A small CTC audio transcriber, trained from scratch.
Model: 5.22M parameters, waveform 16khz input, arch gmlp, layers 10, width 384.
Data: trained on short made-up English sentences, spoken by a formant synthesiser in many voices, 26041 training examples, 51.1 epochs.
Rows from block 2 of a small CTC audio transcriber, named by matrix and row number. Rows with one number belong to one neuron. Each number is 200 + 40 x the weight over its row's rms, rounded and kept within 0 to 999. All counts start at 0.
After each neuron's rows are labels from the 100 clips, of 14976, where the neuron reaches its largest size: "responds to" is what is common among them. Only what is clearly more common there than usual is listed. The data: short made-up English sentences, spoken by a formant synthesiser in many voices.
# u: gMLP up (value half) (model.blocks.2.mixer.u.weight, 384x384), inputs 0-76
# v: gMLP up (gate half) (model.blocks.2.mixer.v.weight, 384x384), inputs 0-76
# out: gMLP down (model.blocks.2.mixer.out.weight, 384x384, transposed), outputs 0-76

u.49,174,230,110,176,205,213,192,231,186,158,166,139,167,284,209,247,182,261,199,180,232,200,94,157,175,142,202,129,73,197,190,237,209,181,208,183,297,171,196,113,207,200,182,204,263,185,111,221,196,210,234,214,216,166,263,254,127,196,245,293,195,192,252,169,203,217,202,223,143,190,190,219,200,168,201,194,185
v.49,158,145,214,175,232,215,181,133,140,176,191,197,184,249,235,171,122,231,172,120,218,187,215,249,186,161,212,161,153,177,186,147,180,256,183,226,126,200,198,218,220,261,162,136,253,213,257,142,256,215,162,235,185,235,163,142,212,193,236,175,263,203,179,179,226,182,201,179,221,158,166,198,268,219,168,216,127
out.49,182,183,202,251,216,198,277,163,176,262,198,263,233,181,243,148,182,207,191,177,185,187,251,182,191,223,121,172,191,136,234,167,201,139,187,235,174,210,191,206,241,234,187,222,114,173,223,188,203,203,265,209,175,142,160,149,226,251,230,176,258,251,225,270,168,173,178,206,222,195,143,232,241,212,186,250,307
responds to: thin (high-pass)

u.264,221,215,210,236,244,235,209,198,303,199,165,211,284,169,280,132,176,159,212,237,249,231,205,137,155,197,239,228,136,188,143,237,136,227,201,210,214,153,141,216,241,181,164,205,200,195,167,111,176,264,204,224,187,213,129,190,228,246,130,260,210,158,209,175,136,175,216,217,235,262,171,177,240,212,156,146,151
v.264,283,179,167,184,162,164,306,170,133,119,165,229,179,220,232,201,164,209,192,139,175,224,237,210,258,193,103,192,202,143,174,194,205,199,180,217,199,276,212,214,193,142,123,110,164,218,215,256,186,123,194,199,195,118,180,208,167,221,249,206,191,172,160,176,198,200,246,187,207,277,208,154,209,167,210,199,197
out.264,190,204,196,228,196,221,157,157,190,210,208,63,222,185,173,146,183,250,222,208,207,230,263,153,192,174,195,182,229,206,235,242,218,209,146,153,135,176,148,207,185,202,201,223,178,178,181,164,208,230,281,186,192,210,215,172,211,278,204,153,172,241,189,212,181,237,247,247,192,165,250,213,162,229,224,143,222
responds to: /ə/; "a"; "please"

u.318,201,240,206,233,152,134,225,183,204,254,272,211,204,249,247,218,263,192,213,246,174,132,221,198,225,210,250,224,205,196,267,162,132,143,162,168,175,130,82,178,212,106,221,152,211,179,159,277,218,143,206,179,207,120,227,235,162,161,226,229,146,215,245,173,229,194,149,234,198,146,231,246,163,183,165,213,222
v.318,166,166,235,177,232,245,201,244,211,225,153,208,214,249,179,194,98,163,150,112,130,149,180,234,233,183,189,124,206,227,231,159,170,256,214,271,189,219,189,162,168,272,212,202,250,185,176,252,235,225,242,169,214,194,178,167,184,192,261,190,221,235,162,140,176,235,172,159,214,187,283,165,201,203,199,186,200
out.318,184,265,187,182,225,222,262,268,234,216,155,189,191,148,242,233,218,219,202,125,167,170,192,158,206,217,250,156,221,147,205,134,201,182,193,191,197,163,202,211,212,250,173,149,264,149,199,260,243,230,235,215,223,240,135,205,290,184,152,182,193,194,222,176,178,151,181,167,201,190,212,217,166,184,142,178,148
responds to: /ɝ/; /tʃ/; "chose"; /dʒ/

u.174,310,274,147,225,165,188,192,132,244,188,191,168,211,241,303,251,120,218,174,228,245,235,166,77,202,204,247,218,221,243,212,246,171,217,160,182,229,176,172,150,145,179,152,212,218,165,132,175,160,222,121,263,232,130,179,202,151,162,250,234,145,193,223,231,113,243,172,117,180,224,217,180,254,169,170,175,115
v.174,266,170,193,204,248,248,218,179,114,184,167,224,220,143,189,183,206,185,231,181,242,239,199,234,256,217,149,206,243,202,250,270,216,282,204,174,186,219,248,218,131,230,240,259,126,168,202,194,162,216,170,177,206,202,193,265,185,181,190,192,186,191,263,236,192,196,184,128,131,198,201,143,169,242,229,249,252
out.174,258,217,173,164,197,152,293,212,118,155,176,178,187,229,278,162,184,178,171,300,129,246,211,162,213,218,208,236,150,130,203,204,149,259,210,212,268,240,202,176,180,241,267,216,214,212,149,249,245,234,254,116,198,205,140,229,206,207,214,222,207,214,232,186,229,165,228,128,141,228,197,179,207,171,205,221,195
responds to: /u/; reverberation; "blue"

u.6,327,204,164,320,208,178,162,185,301,196,218,181,212,268,269,203,171,207,219,240,278,226,169,102,164,210,258,222,161,280,181,227,233,205,154,230,193,173,174,177,188,147,172,155,222,245,117,133,211,256,169,204,253,194,263,189,224,220,163,216,138,144,200,192,104,247,199,163,203,171,283,189,197,172,156,199,148
v.6,141,181,177,147,212,239,177,211,130,179,129,166,220,251,213,193,140,223,135,166,212,172,220,191,213,147,197,103,232,201,243,206,171,195,187,270,175,185,208,199,183,277,241,260,244,215,206,181,257,226,259,235,193,259,180,195,214,120,210,201,226,206,277,227,251,186,185,186,139,190,263,179,195,218,186,203,151
out.6,216,168,266,231,202,187,241,212,242,170,173,146,176,157,181,203,153,219,188,166,234,212,193,201,204,215,207,203,219,120,163,198,255,177,180,225,214,215,294,220,218,214,216,229,247,243,242,143,183,216,167,252,156,256,211,228,242,229,179,202,151,213,133,195,191,139,206,199,261,213,184,182,182,236,246,202,184
responds to: /k/; /ʊ/; "book"; "took"

u.217,179,172,196,143,237,143,181,80,184,216,169,218,173,162,162,245,137,260,221,234,212,198,209,176,228,209,149,212,209,195,192,183,170,102,194,226,206,267,260,192,218,218,133,171,249,145,195,143,241,240,184,252,151,279,183,146,275,191,177,182,228,214,237,179,221,197,219,260,269,260,230,185,174,188,261,175,229
v.217,222,254,192,267,212,218,153,172,242,188,247,223,263,247,281,157,108,182,138,186,249,193,222,145,166,123,228,172,251,256,243,196,156,207,82,198,151,212,164,138,141,193,130,210,150,183,168,137,179,217,141,303,222,160,207,157,154,126,183,158,190,173,179,197,158,239,195,178,250,194,209,204,228,196,99,140,171
out.217,205,213,205,167,200,228,201,241,199,201,182,170,218,168,253,170,147,190,209,242,223,200,183,183,143,185,291,198,215,257,205,233,192,233,97,187,222,201,151,160,169,239,155,191,118,214,168,241,212,195,218,221,191,258,212,161,243,129,105,175,223,220,265,237,157,196,135,249,257,169,179,147,157,156,126,154,216
responds to: /ə/; /b/; /ʌ/; "a"

u.372,243,209,219,270,196,225,207,195,298,185,194,156,216,234,246,183,213,155,152,306,185,250,168,166,151,185,178,214,285,253,208,183,139,244,197,124,154,193,117,122,147,219,168,243,193,203,181,168,227,238,213,207,183,196,218,147,228,187,169,248,133,236,187,212,86,226,209,165,183,224,212,254,182,205,198,267,120
v.372,217,172,88,166,224,203,207,145,172,161,180,243,130,237,262,248,182,244,242,175,173,121,224,211,223,125,144,120,153,186,106,172,200,162,221,196,226,195,195,90,218,213,183,175,209,237,182,193,231,215,219,197,260,248,154,147,182,228,183,226,232,202,223,230,279,242,272,253,174,207,207,189,195,180,199,186,261
out.372,232,169,217,190,202,213,138,195,199,117,206,215,199,220,174,213,174,218,234,209,261,240,280,195,195,297,190,186,243,247,199,140,251,213,101,135,175,200,214,212,144,152,225,291,213,159,215,210,209,200,205,190,215,202,193,253,181,141,220,199,153,150,203,200,149,209,145,152,229,215,193,209,189,190,221,197,205
responds to: /ə/; /g/; "again"

u.278,152,245,134,166,197,192,171,226,232,222,189,248,141,165,183,185,205,263,109,208,122,130,177,142,211,161,163,211,179,196,198,176,194,198,250,232,231,220,188,142,268,217,196,148,219,264,92,245,169,221,145,285,214,246,195,167,218,267,240,201,255,251,117,147,201,218,234,292,215,234,174,176,193,183,196,108,192
v.278,237,206,272,260,230,252,153,204,198,216,168,171,312,176,183,148,197,200,194,147,249,222,171,161,156,210,218,169,170,244,206,219,225,244,150,188,159,166,215,250,153,245,185,221,152,109,206,167,246,236,248,219,200,236,223,168,176,114,152,195,204,165,196,137,215,131,192,63,270,142,239,244,240,226,192,222,139
out.278,207,203,198,212,320,204,301,204,196,184,210,210,243,276,220,192,142,193,165,217,176,175,217,263,171,190,204,155,226,204,151,228,246,263,177,174,182,156,213,179,120,243,148,215,160,208,129,167,204,192,214,202,152,206,154,148,130,185,202,167,210,129,166,192,218,171,192,195,206,281,227,96,148,172,177,254,315
responds to: /b/; /ə/; /v/; /ʌ/

u.55,249,233,116,185,155,217,204,225,285,242,171,170,226,181,186,207,158,247,202,205,206,222,154,110,192,236,206,235,269,224,170,214,190,227,199,250,210,207,206,172,187,216,187,227,168,192,156,164,154,220,193,213,303,125,207,169,239,190,272,171,168,237,208,230,67,252,204,212,189,287,259,128,170,181,240,171,191
v.55,268,188,226,250,197,112,225,172,285,229,193,151,232,170,274,199,168,209,233,255,189,252,221,123,203,263,232,234,104,125,174,208,205,128,204,217,208,187,186,221,229,126,133,113,184,178,174,181,180,135,232,179,189,191,158,226,199,228,188,206,172,192,201,177,219,190,253,248,242,233,233,231,189,170,228,184,195
out.55,203,138,244,279,167,160,176,198,279,203,161,188,232,209,207,234,218,217,250,187,169,253,202,152,168,176,138,227,254,195,161,218,182,130,199,220,180,223,197,170,276,227,249,134,269,161,181,143,201,230,248,216,170,255,202,133,287,276,231,247,183,274,210,248,194,143,230,242,162,207,184,250,173,256,164,227,196
responds to: /p/; "please"; sentence kind: request; "me"

u.218,191,216,243,212,240,261,202,218,226,164,181,147,245,247,187,214,178,185,177,233,123,175,198,203,225,125,203,159,218,261,235,209,211,283,155,162,174,153,125,219,141,249,151,192,169,176,175,143,257,187,200,273,202,243,140,199,265,163,223,193,142,243,174,207,152,251,154,167,231,194,247,162,180,165,145,211,198
v.218,181,218,217,188,146,174,205,179,188,259,207,182,171,207,275,167,252,229,201,202,203,198,172,184,225,189,225,208,200,205,203,185,203,150,256,175,203,200,199,150,260,186,278,235,270,214,118,182,232,269,231,145,201,260,189,170,186,191,201,250,142,263,237,218,242,212,246,257,110,182,162,264,174,193,244,236,213
out.218,175,283,216,122,236,164,146,206,160,246,189,197,223,137,197,180,184,246,197,201,209,205,189,167,241,243,190,181,209,202,312,148,148,208,248,225,206,253,235,174,186,194,182,249,254,202,185,110,217,258,119,196,196,186,244,233,234,164,221,209,180,116,155,149,217,160,243,143,190,208,172,122,153,215,180,195,120
responds to: thin (high-pass); whispered

u.302,192,223,188,191,183,239,150,254,256,167,212,143,231,235,187,195,145,165,176,135,219,163,231,195,210,177,204,195,248,173,179,148,218,238,199,183,130,115,172,193,228,231,183,136,233,166,184,155,193,253,223,230,172,217,200,210,207,274,167,250,183,153,154,206,139,221,201,186,205,266,194,152,213,162,219,195,189
v.302,187,278,130,207,140,207,255,275,174,193,194,156,179,252,195,196,146,203,138,250,141,190,214,101,229,201,197,156,127,196,245,237,79,187,191,215,224,194,178,213,152,202,179,220,182,193,132,238,220,149,236,227,242,188,232,203,208,182,245,247,216,216,213,234,168,238,222,191,223,199,257,180,201,155,245,174,159
out.302,148,167,288,209,248,236,164,144,194,168,198,130,140,174,242,132,246,238,177,187,158,208,250,288,167,223,140,187,197,164,221,151,186,219,238,185,257,140,192,246,170,242,241,190,208,193,231,192,177,146,193,194,192,223,209,164,176,206,190,216,236,185,234,256,289,99,126,194,158,164,234,120,166,192,175,168,170
responds to: /u/; /oʊ/; sentence kind: question; "who"

u.273,197,288,149,206,163,134,228,243,226,192,222,139,147,227,220,143,187,230,199,212,174,203,161,175,171,248,195,249,219,177,209,211,225,161,189,205,287,178,203,130,214,131,195,207,100,243,184,227,153,172,185,259,201,188,233,215,220,204,176,243,232,267,159,223,237,191,190,251,226,240,163,179,248,162,213,100,216
v.273,152,236,179,206,244,273,105,218,193,187,158,222,220,260,184,160,116,159,185,153,207,142,216,203,170,161,241,160,189,191,170,282,242,159,171,216,268,128,225,161,198,301,160,230,190,155,212,174,212,175,198,209,232,252,254,250,165,213,216,153,240,150,174,169,262,234,172,163,250,147,205,156,201,228,143,177,227
out.273,169,190,126,226,243,201,202,165,244,108,182,192,231,215,218,262,152,212,199,220,222,189,172,193,215,192,152,169,208,123,144,254,192,147,192,195,271,232,246,168,137,175,130,269,180,177,199,185,165,159,174,193,190,245,151,253,179,170,185,175,182,183,246,150,104,184,244,150,262,275,185,143,135,258,165,205,249
responds to: /b/; /ʌ/; "robot"; "above"

u.20,291,226,119,246,170,166,232,186,248,195,159,260,138,177,240,242,240,230,136,181,222,186,216,141,210,228,172,228,220,207,247,230,198,203,208,191,212,255,204,129,210,157,133,245,135,219,74,221,113,217,112,174,307,135,206,202,214,209,306,250,197,175,143,183,160,216,195,239,176,247,298,149,212,193,241,173,241
v.20,171,201,260,180,202,127,218,167,134,219,275,138,239,170,213,194,190,167,297,223,218,170,238,312,168,223,191,261,256,178,125,232,292,154,205,200,176,208,162,210,226,133,234,210,218,196,270,187,205,140,244,122,172,206,172,234,178,177,122,148,171,295,259,221,187,193,193,220,245,134,162,218,150,226,204,209,241
out.20,207,232,170,228,255,227,254,176,235,132,122,208,242,279,141,223,163,154,170,256,179,199,189,188,206,103,184,166,231,174,205,235,200,203,184,237,256,162,202,174,136,207,189,230,272,242,219,188,217,231,209,199,187,191,189,238,172,250,199,264,191,186,226,253,164,188,218,56,183,196,234,205,210,206,138,210,169
responds to: /u/

u.266,165,232,207,231,184,228,163,145,205,187,168,241,168,222,242,141,163,150,180,186,238,168,197,137,216,210,244,191,210,243,227,256,93,188,188,261,265,200,186,116,216,206,216,248,173,275,202,185,159,245,203,200,293,130,240,229,184,136,213,231,249,177,223,237,155,223,85,165,162,222,251,240,303,175,126,207,169
v.266,255,140,250,247,240,157,285,122,191,207,187,104,248,245,275,163,219,133,208,190,186,245,215,248,157,244,233,236,181,200,185,223,266,171,223,206,198,186,164,210,241,173,137,146,184,199,249,186,261,167,256,147,175,149,121,218,255,233,186,190,223,257,170,193,213,204,205,211,222,124,176,216,177,221,205,191,195
out.266,225,159,262,261,190,236,180,242,254,213,186,121,229,187,252,245,175,227,254,124,192,217,157,153,176,191,196,200,195,175,99,234,207,171,176,210,185,152,214,247,225,207,212,137,243,163,224,161,199,209,259,160,151,236,204,181,165,315,211,152,176,212,188,159,222,130,259,211,219,210,213,225,195,232,147,195,187
responds to: /u/; sentence kind: question; "who"; muffled (low-pass)

u.306,217,176,183,214,164,167,275,233,148,136,203,159,152,225,181,250,158,138,166,233,178,116,244,275,256,195,268,152,187,159,240,176,155,181,195,184,179,116,248,196,192,193,211,140,232,209,234,251,184,181,161,213,166,205,252,190,175,193,192,250,253,167,183,186,267,179,180,172,196,229,241,206,265,194,196,171,182
v.306,198,178,187,161,166,199,265,163,161,240,222,157,232,204,220,244,148,162,144,254,175,234,265,217,259,267,194,236,225,166,217,246,196,274,198,206,149,247,200,215,164,221,170,220,122,181,227,266,197,103,230,165,241,173,171,162,169,252,229,142,183,142,250,227,117,210,222,157,212,205,217,139,213,167,250,222,185
out.306,197,202,213,211,244,240,129,237,230,189,165,188,255,179,288,167,251,261,279,150,147,190,199,216,204,259,147,216,216,163,135,178,202,151,217,200,286,169,257,209,220,153,200,234,208,209,217,169,140,241,219,225,204,223,157,153,225,244,185,195,242,174,189,249,196,100,199,216,203,217,171,151,158,262,135,192,195
responds to: /u/; muffled (low-pass)

u.317,262,244,119,273,125,190,229,144,184,145,230,193,186,209,249,214,171,154,240,190,277,203,228,189,243,185,242,188,157,182,186,265,150,236,184,250,237,180,189,188,137,148,184,176,179,233,287,233,135,93,213,189,289,127,170,330,157,123,206,195,157,223,229,220,209,271,139,176,239,244,207,175,265,124,158,125,184
v.317,216,199,173,197,248,233,226,191,189,210,128,209,223,224,224,216,163,243,228,135,195,251,207,191,186,217,187,153,122,157,163,252,227,230,199,291,137,212,195,178,156,253,124,169,157,210,192,179,223,171,208,180,215,223,139,135,236,243,199,147,264,159,176,183,158,196,256,201,258,181,225,158,166,172,128,217,223
out.317,162,246,218,200,172,170,279,272,218,222,186,227,263,166,226,216,188,208,190,196,143,205,221,155,160,250,175,234,204,206,198,240,178,170,188,270,189,172,190,286,230,250,279,191,137,170,188,237,192,219,251,148,242,265,169,155,217,236,215,240,186,295,191,258,220,175,219,145,210,237,195,199,216,232,194,220,192
responds to: /u/; /h/; "who"; sentence kind: question

u.336,199,272,150,252,97,131,230,201,203,196,204,137,163,206,170,150,182,205,280,220,196,212,198,175,229,255,196,245,203,172,167,245,136,218,211,245,201,174,228,170,230,156,202,195,172,209,212,206,74,184,189,259,255,152,248,215,216,218,199,260,253,216,169,281,172,252,213,253,164,247,165,173,191,90,218,134,224
v.336,175,192,240,198,198,213,200,164,210,257,170,160,155,212,227,137,144,150,230,167,204,173,248,222,216,127,222,115,213,175,236,175,110,163,186,251,240,256,219,201,164,243,187,186,241,235,240,175,127,149,210,256,189,250,153,187,190,132,277,162,225,284,269,184,286,164,177,213,191,157,148,202,198,178,160,217,225
out.336,242,257,180,225,284,172,235,170,298,209,199,170,205,274,178,261,159,185,226,260,173,195,170,152,273,221,280,218,246,227,188,217,215,129,137,219,208,143,185,152,174,225,171,237,132,206,206,178,202,171,195,221,165,257,79,199,275,120,169,174,127,246,116,95,180,179,163,207,259,249,216,205,137,177,145,180,130
responds to: /ɝ/; /aʊ/; "our"; "her"

u.127,142,217,151,195,213,204,262,199,219,210,197,193,174,238,191,239,161,206,162,192,113,87,205,204,220,183,207,201,201,152,167,219,186,206,229,241,230,200,222,135,278,226,148,143,212,253,160,207,192,240,149,243,186,218,162,157,225,202,209,138,271,176,186,193,229,186,189,244,203,242,259,141,200,145,149,79,253
v.127,166,196,235,210,227,217,80,185,215,197,205,185,168,171,133,175,216,190,271,173,234,194,283,189,214,187,208,180,221,256,279,201,166,182,189,148,201,185,226,199,144,230,204,270,203,212,203,171,170,161,158,195,224,199,223,282,175,95,273,190,226,185,243,232,253,206,195,173,198,174,142,246,200,232,166,207,205
out.127,179,165,130,169,160,119,170,164,236,215,140,288,253,217,157,209,204,244,209,274,234,177,150,188,201,201,229,152,224,157,120,158,263,167,155,203,254,180,166,164,215,143,195,194,206,222,188,189,195,182,187,164,225,221,158,216,158,161,184,180,142,217,121,186,181,257,223,246,243,252,203,143,185,247,209,215,203
responds to: /b/; /æ/; /g/; "bag"

u.106,238,281,160,254,198,174,151,225,238,178,192,199,128,154,200,203,237,174,222,266,128,260,236,188,219,239,206,199,121,220,212,263,157,148,135,178,248,116,209,216,190,152,160,175,211,242,173,282,173,181,216,244,182,160,238,257,223,163,209,297,180,216,215,209,281,204,214,251,208,195,189,233,174,160,172,161,225
v.106,159,157,207,167,195,253,187,224,227,249,179,230,196,211,179,195,131,146,152,128,127,145,196,158,270,201,198,153,174,202,219,141,171,258,187,269,221,276,209,175,204,263,152,180,278,231,204,232,174,213,219,201,223,213,178,163,178,178,263,152,205,200,199,192,193,209,174,165,233,185,259,186,247,173,148,206,185
out.106,229,225,158,237,240,198,214,197,243,225,241,191,214,216,163,172,198,185,145,162,150,200,201,248,153,183,247,217,205,175,154,179,313,147,164,248,189,139,282,203,228,186,244,233,132,214,243,199,124,154,201,226,215,206,175,228,215,193,203,261,173,222,179,219,214,168,153,165,183,224,168,187,189,135,213,192,199
responds to: /ɝ/; /aʊ/; "our"

u.337,123,170,153,125,203,271,158,258,189,200,158,198,135,188,191,183,113,256,165,143,168,162,214,227,175,152,188,211,201,143,101,178,203,227,221,239,177,218,263,202,266,268,235,192,173,217,198,146,181,241,161,270,175,242,150,151,260,243,113,141,259,195,197,220,271,167,264,196,161,253,182,108,221,205,196,185,223
v.337,263,190,162,189,191,139,153,162,287,250,207,239,228,192,177,185,217,177,212,245,250,231,218,121,175,198,239,175,121,237,235,214,231,180,158,225,219,187,245,195,186,165,129,157,197,175,124,184,240,194,199,241,230,205,210,152,212,172,182,228,134,238,257,239,192,172,250,247,256,135,261,229,189,114,210,174,223
out.337,135,209,206,271,195,244,218,197,253,184,184,159,258,174,246,167,238,260,177,230,180,245,226,208,157,187,157,243,222,163,190,199,250,147,188,247,135,168,151,135,202,231,201,223,145,234,181,227,234,217,244,173,213,217,233,53,222,269,196,175,213,275,211,224,181,196,203,219,190,193,107,193,175,153,175,215,188
responds to: /k/; /ʌ/; "cup"; "cat"

u.65,237,168,226,213,201,105,178,243,218,185,249,174,219,170,222,220,197,238,190,237,136,251,155,178,143,289,235,274,222,220,188,199,216,203,217,185,185,262,181,239,232,128,218,151,190,187,234,240,157,197,251,177,190,110,255,247,202,223,173,211,200,226,152,206,215,197,141,187,271,155,150,197,150,222,178,201,206
v.65,189,247,195,226,210,231,144,216,248,211,117,210,298,209,204,170,222,236,216,210,147,236,160,91,224,207,216,185,207,279,220,202,186,167,219,155,259,189,158,178,227,212,168,165,193,98,144,161,223,266,219,249,210,213,258,196,190,198,189,261,192,179,214,207,141,229,144,232,238,222,257,265,245,230,168,188,180
out.65,182,233,246,254,215,184,198,198,247,180,199,151,227,228,199,222,152,206,186,166,212,173,172,178,197,176,201,199,239,230,145,178,167,221,210,219,253,296,188,162,206,211,184,254,227,201,177,204,157,185,188,222,172,265,212,242,240,248,201,219,210,231,207,194,127,224,234,251,192,198,238,198,212,216,259,141,172
responds to: /p/; /ʌ/; "jumped"; "above"

u.88,293,179,214,240,197,199,294,134,230,123,229,207,231,243,209,164,149,143,247,209,206,236,238,172,100,176,178,219,265,147,178,219,204,267,192,218,177,183,236,204,174,202,266,252,186,250,253,105,192,192,138,163,200,154,212,199,185,228,160,167,239,160,86,181,207,255,176,142,195,273,195,190,224,188,199,178,233
v.88,109,210,138,187,207,226,207,288,142,182,176,266,200,244,167,201,200,273,124,183,149,178,182,168,283,230,214,170,185,180,162,246,149,182,200,224,223,234,138,170,190,230,230,231,204,194,156,315,215,226,288,172,243,222,202,242,118,191,187,258,216,167,229,201,220,244,188,201,215,252,213,208,283,220,207,167,154
out.88,196,198,298,264,222,190,183,247,208,215,158,233,185,159,251,136,245,259,253,90,213,171,236,221,181,251,171,188,214,166,207,111,218,160,177,136,186,237,256,249,200,143,200,252,228,237,172,192,243,247,245,222,201,181,216,142,266,209,199,131,277,222,172,206,167,96,205,199,152,207,217,257,179,262,214,207,193
responds to: /b/; /ɔ/; /oʊ/; "bought"

u.34,219,297,163,225,163,176,192,197,204,220,232,132,198,121,214,131,231,179,199,240,226,228,206,168,187,243,265,221,179,200,237,290,225,191,167,163,223,128,199,206,195,123,116,146,138,142,146,183,124,118,169,256,217,176,238,259,226,210,213,238,171,158,191,170,267,154,211,210,214,264,208,165,188,150,256,141,204
v.34,276,130,191,213,180,151,241,181,238,155,159,209,230,193,276,200,183,215,219,228,203,243,157,113,171,223,185,219,169,204,144,169,219,150,201,251,229,263,157,196,186,139,145,159,198,211,199,143,168,207,238,182,202,148,151,139,211,249,234,189,167,229,161,197,166,228,181,209,271,182,197,177,178,200,95,219,169
out.34,172,195,163,222,190,198,172,179,151,244,195,158,189,170,196,179,255,200,164,206,173,195,252,136,201,127,197,135,161,197,236,208,217,210,232,262,153,188,271,235,225,283,196,147,213,168,217,201,239,204,240,200,143,174,197,175,269,274,245,159,233,186,222,213,181,203,220,223,211,164,192,149,130,249,254,197,231
responds to: /p/; "please"; sentence kind: request; "me"

u.111,210,195,87,296,169,164,181,179,249,146,195,210,160,194,253,150,159,188,236,109,223,114,178,131,149,141,231,190,145,193,155,229,149,142,169,246,229,171,137,139,230,193,168,200,200,246,202,170,159,193,167,286,266,148,205,171,166,210,228,213,229,289,209,141,198,303,208,209,281,154,241,207,231,100,126,134,234
v.111,189,191,224,156,224,242,234,228,181,166,147,127,222,203,174,159,163,192,238,216,181,253,307,229,237,200,175,164,250,173,239,207,172,238,242,205,137,172,232,243,182,252,267,273,185,204,216,165,182,220,249,162,196,241,193,167,220,192,145,144,215,150,231,193,203,157,242,190,119,194,188,185,201,240,237,247,236
out.111,181,231,237,196,258,282,232,198,185,158,122,232,156,239,199,185,192,206,124,231,178,169,215,240,157,211,90,146,159,189,191,126,248,203,180,257,233,220,215,164,134,235,231,280,115,222,206,243,184,191,257,165,232,148,163,125,166,232,225,246,239,168,225,234,175,242,268,226,209,186,239,145,196,181,201,230,296
responds to: /ə/; /b/; /ʌ/; "the"

u.161,160,296,177,240,201,225,131,241,238,240,197,192,220,183,273,115,226,225,170,230,167,231,183,101,228,269,266,241,190,218,243,234,180,213,130,243,203,155,124,202,174,153,172,178,177,160,175,205,167,192,160,188,236,183,289,155,195,128,198,184,152,227,270,154,113,215,127,195,221,164,241,160,289,181,132,142,103
v.161,174,164,179,184,215,256,217,161,169,203,160,189,159,207,164,211,129,199,147,174,236,195,238,234,247,118,160,122,172,119,238,223,172,232,222,225,168,231,164,228,188,259,215,219,236,181,173,221,225,222,256,191,202,240,118,183,207,199,217,208,203,162,247,214,227,238,259,156,151,249,245,181,161,196,269,202,218
out.161,173,188,195,176,193,213,227,169,170,233,175,221,171,126,273,195,188,275,252,149,252,200,225,204,207,277,116,287,158,156,177,189,173,157,166,239,162,189,166,279,239,122,205,214,205,203,279,238,100,218,236,169,203,151,271,234,177,208,188,238,179,159,223,177,134,190,221,182,257,227,188,160,228,207,183,128,165
responds to: /u/; sentence kind: question; "who"

u.267,238,221,212,278,195,174,204,264,247,198,233,183,208,223,187,199,181,229,260,236,187,164,241,186,196,230,269,207,167,154,189,200,184,156,157,226,219,118,221,201,153,149,220,214,197,207,254,272,147,222,185,166,227,141,252,240,137,132,150,166,185,190,162,238,251,202,189,178,190,175,252,243,231,195,123,162,207
v.267,201,183,218,193,199,187,236,158,129,190,237,264,245,131,164,145,247,197,211,143,225,228,217,246,222,155,177,243,257,271,253,198,232,237,216,166,164,243,192,198,206,239,261,210,188,150,194,140,215,188,163,160,218,233,218,192,228,245,221,245,176,266,227,198,178,229,161,142,168,156,179,174,202,233,258,231,326
out.267,207,294,231,263,254,205,189,188,246,230,200,212,236,204,307,251,213,203,193,159,262,204,221,170,197,176,232,226,199,245,221,215,213,195,235,235,146,165,230,223,149,148,219,221,238,165,194,168,94,150,222,129,176,279,220,196,209,179,213,211,205,148,218,137,139,207,308,230,195,195,218,167,130,269,245,127,180
responds to: thin (high-pass)

u.117,247,165,212,312,180,158,254,216,267,192,266,119,232,182,250,157,137,132,184,214,237,224,193,156,146,237,231,244,180,214,164,183,222,248,177,219,212,139,181,229,211,170,154,224,150,188,187,170,187,190,216,251,225,139,182,162,229,211,220,201,130,214,176,198,106,205,169,170,251,174,218,188,188,147,169,186,160
v.117,171,224,171,235,226,196,270,198,169,196,270,158,242,152,178,175,233,188,203,212,234,234,222,218,179,205,122,240,155,182,194,302,261,242,261,160,163,164,199,191,178,208,162,277,85,158,193,232,209,162,250,166,243,164,212,233,177,266,188,233,218,227,202,228,229,196,231,159,167,207,215,199,206,225,239,237,269
out.117,153,256,211,250,243,221,224,245,275,171,196,219,208,173,184,214,195,236,218,184,148,206,225,240,219,229,145,215,280,209,191,152,180,196,203,169,153,214,313,162,173,226,133,254,256,220,185,262,191,139,209,225,179,141,193,182,299,226,209,211,203,195,234,194,89,144,235,182,180,188,211,201,182,154,201,187,127
responds to: /ə/; /w/; /z/; "was"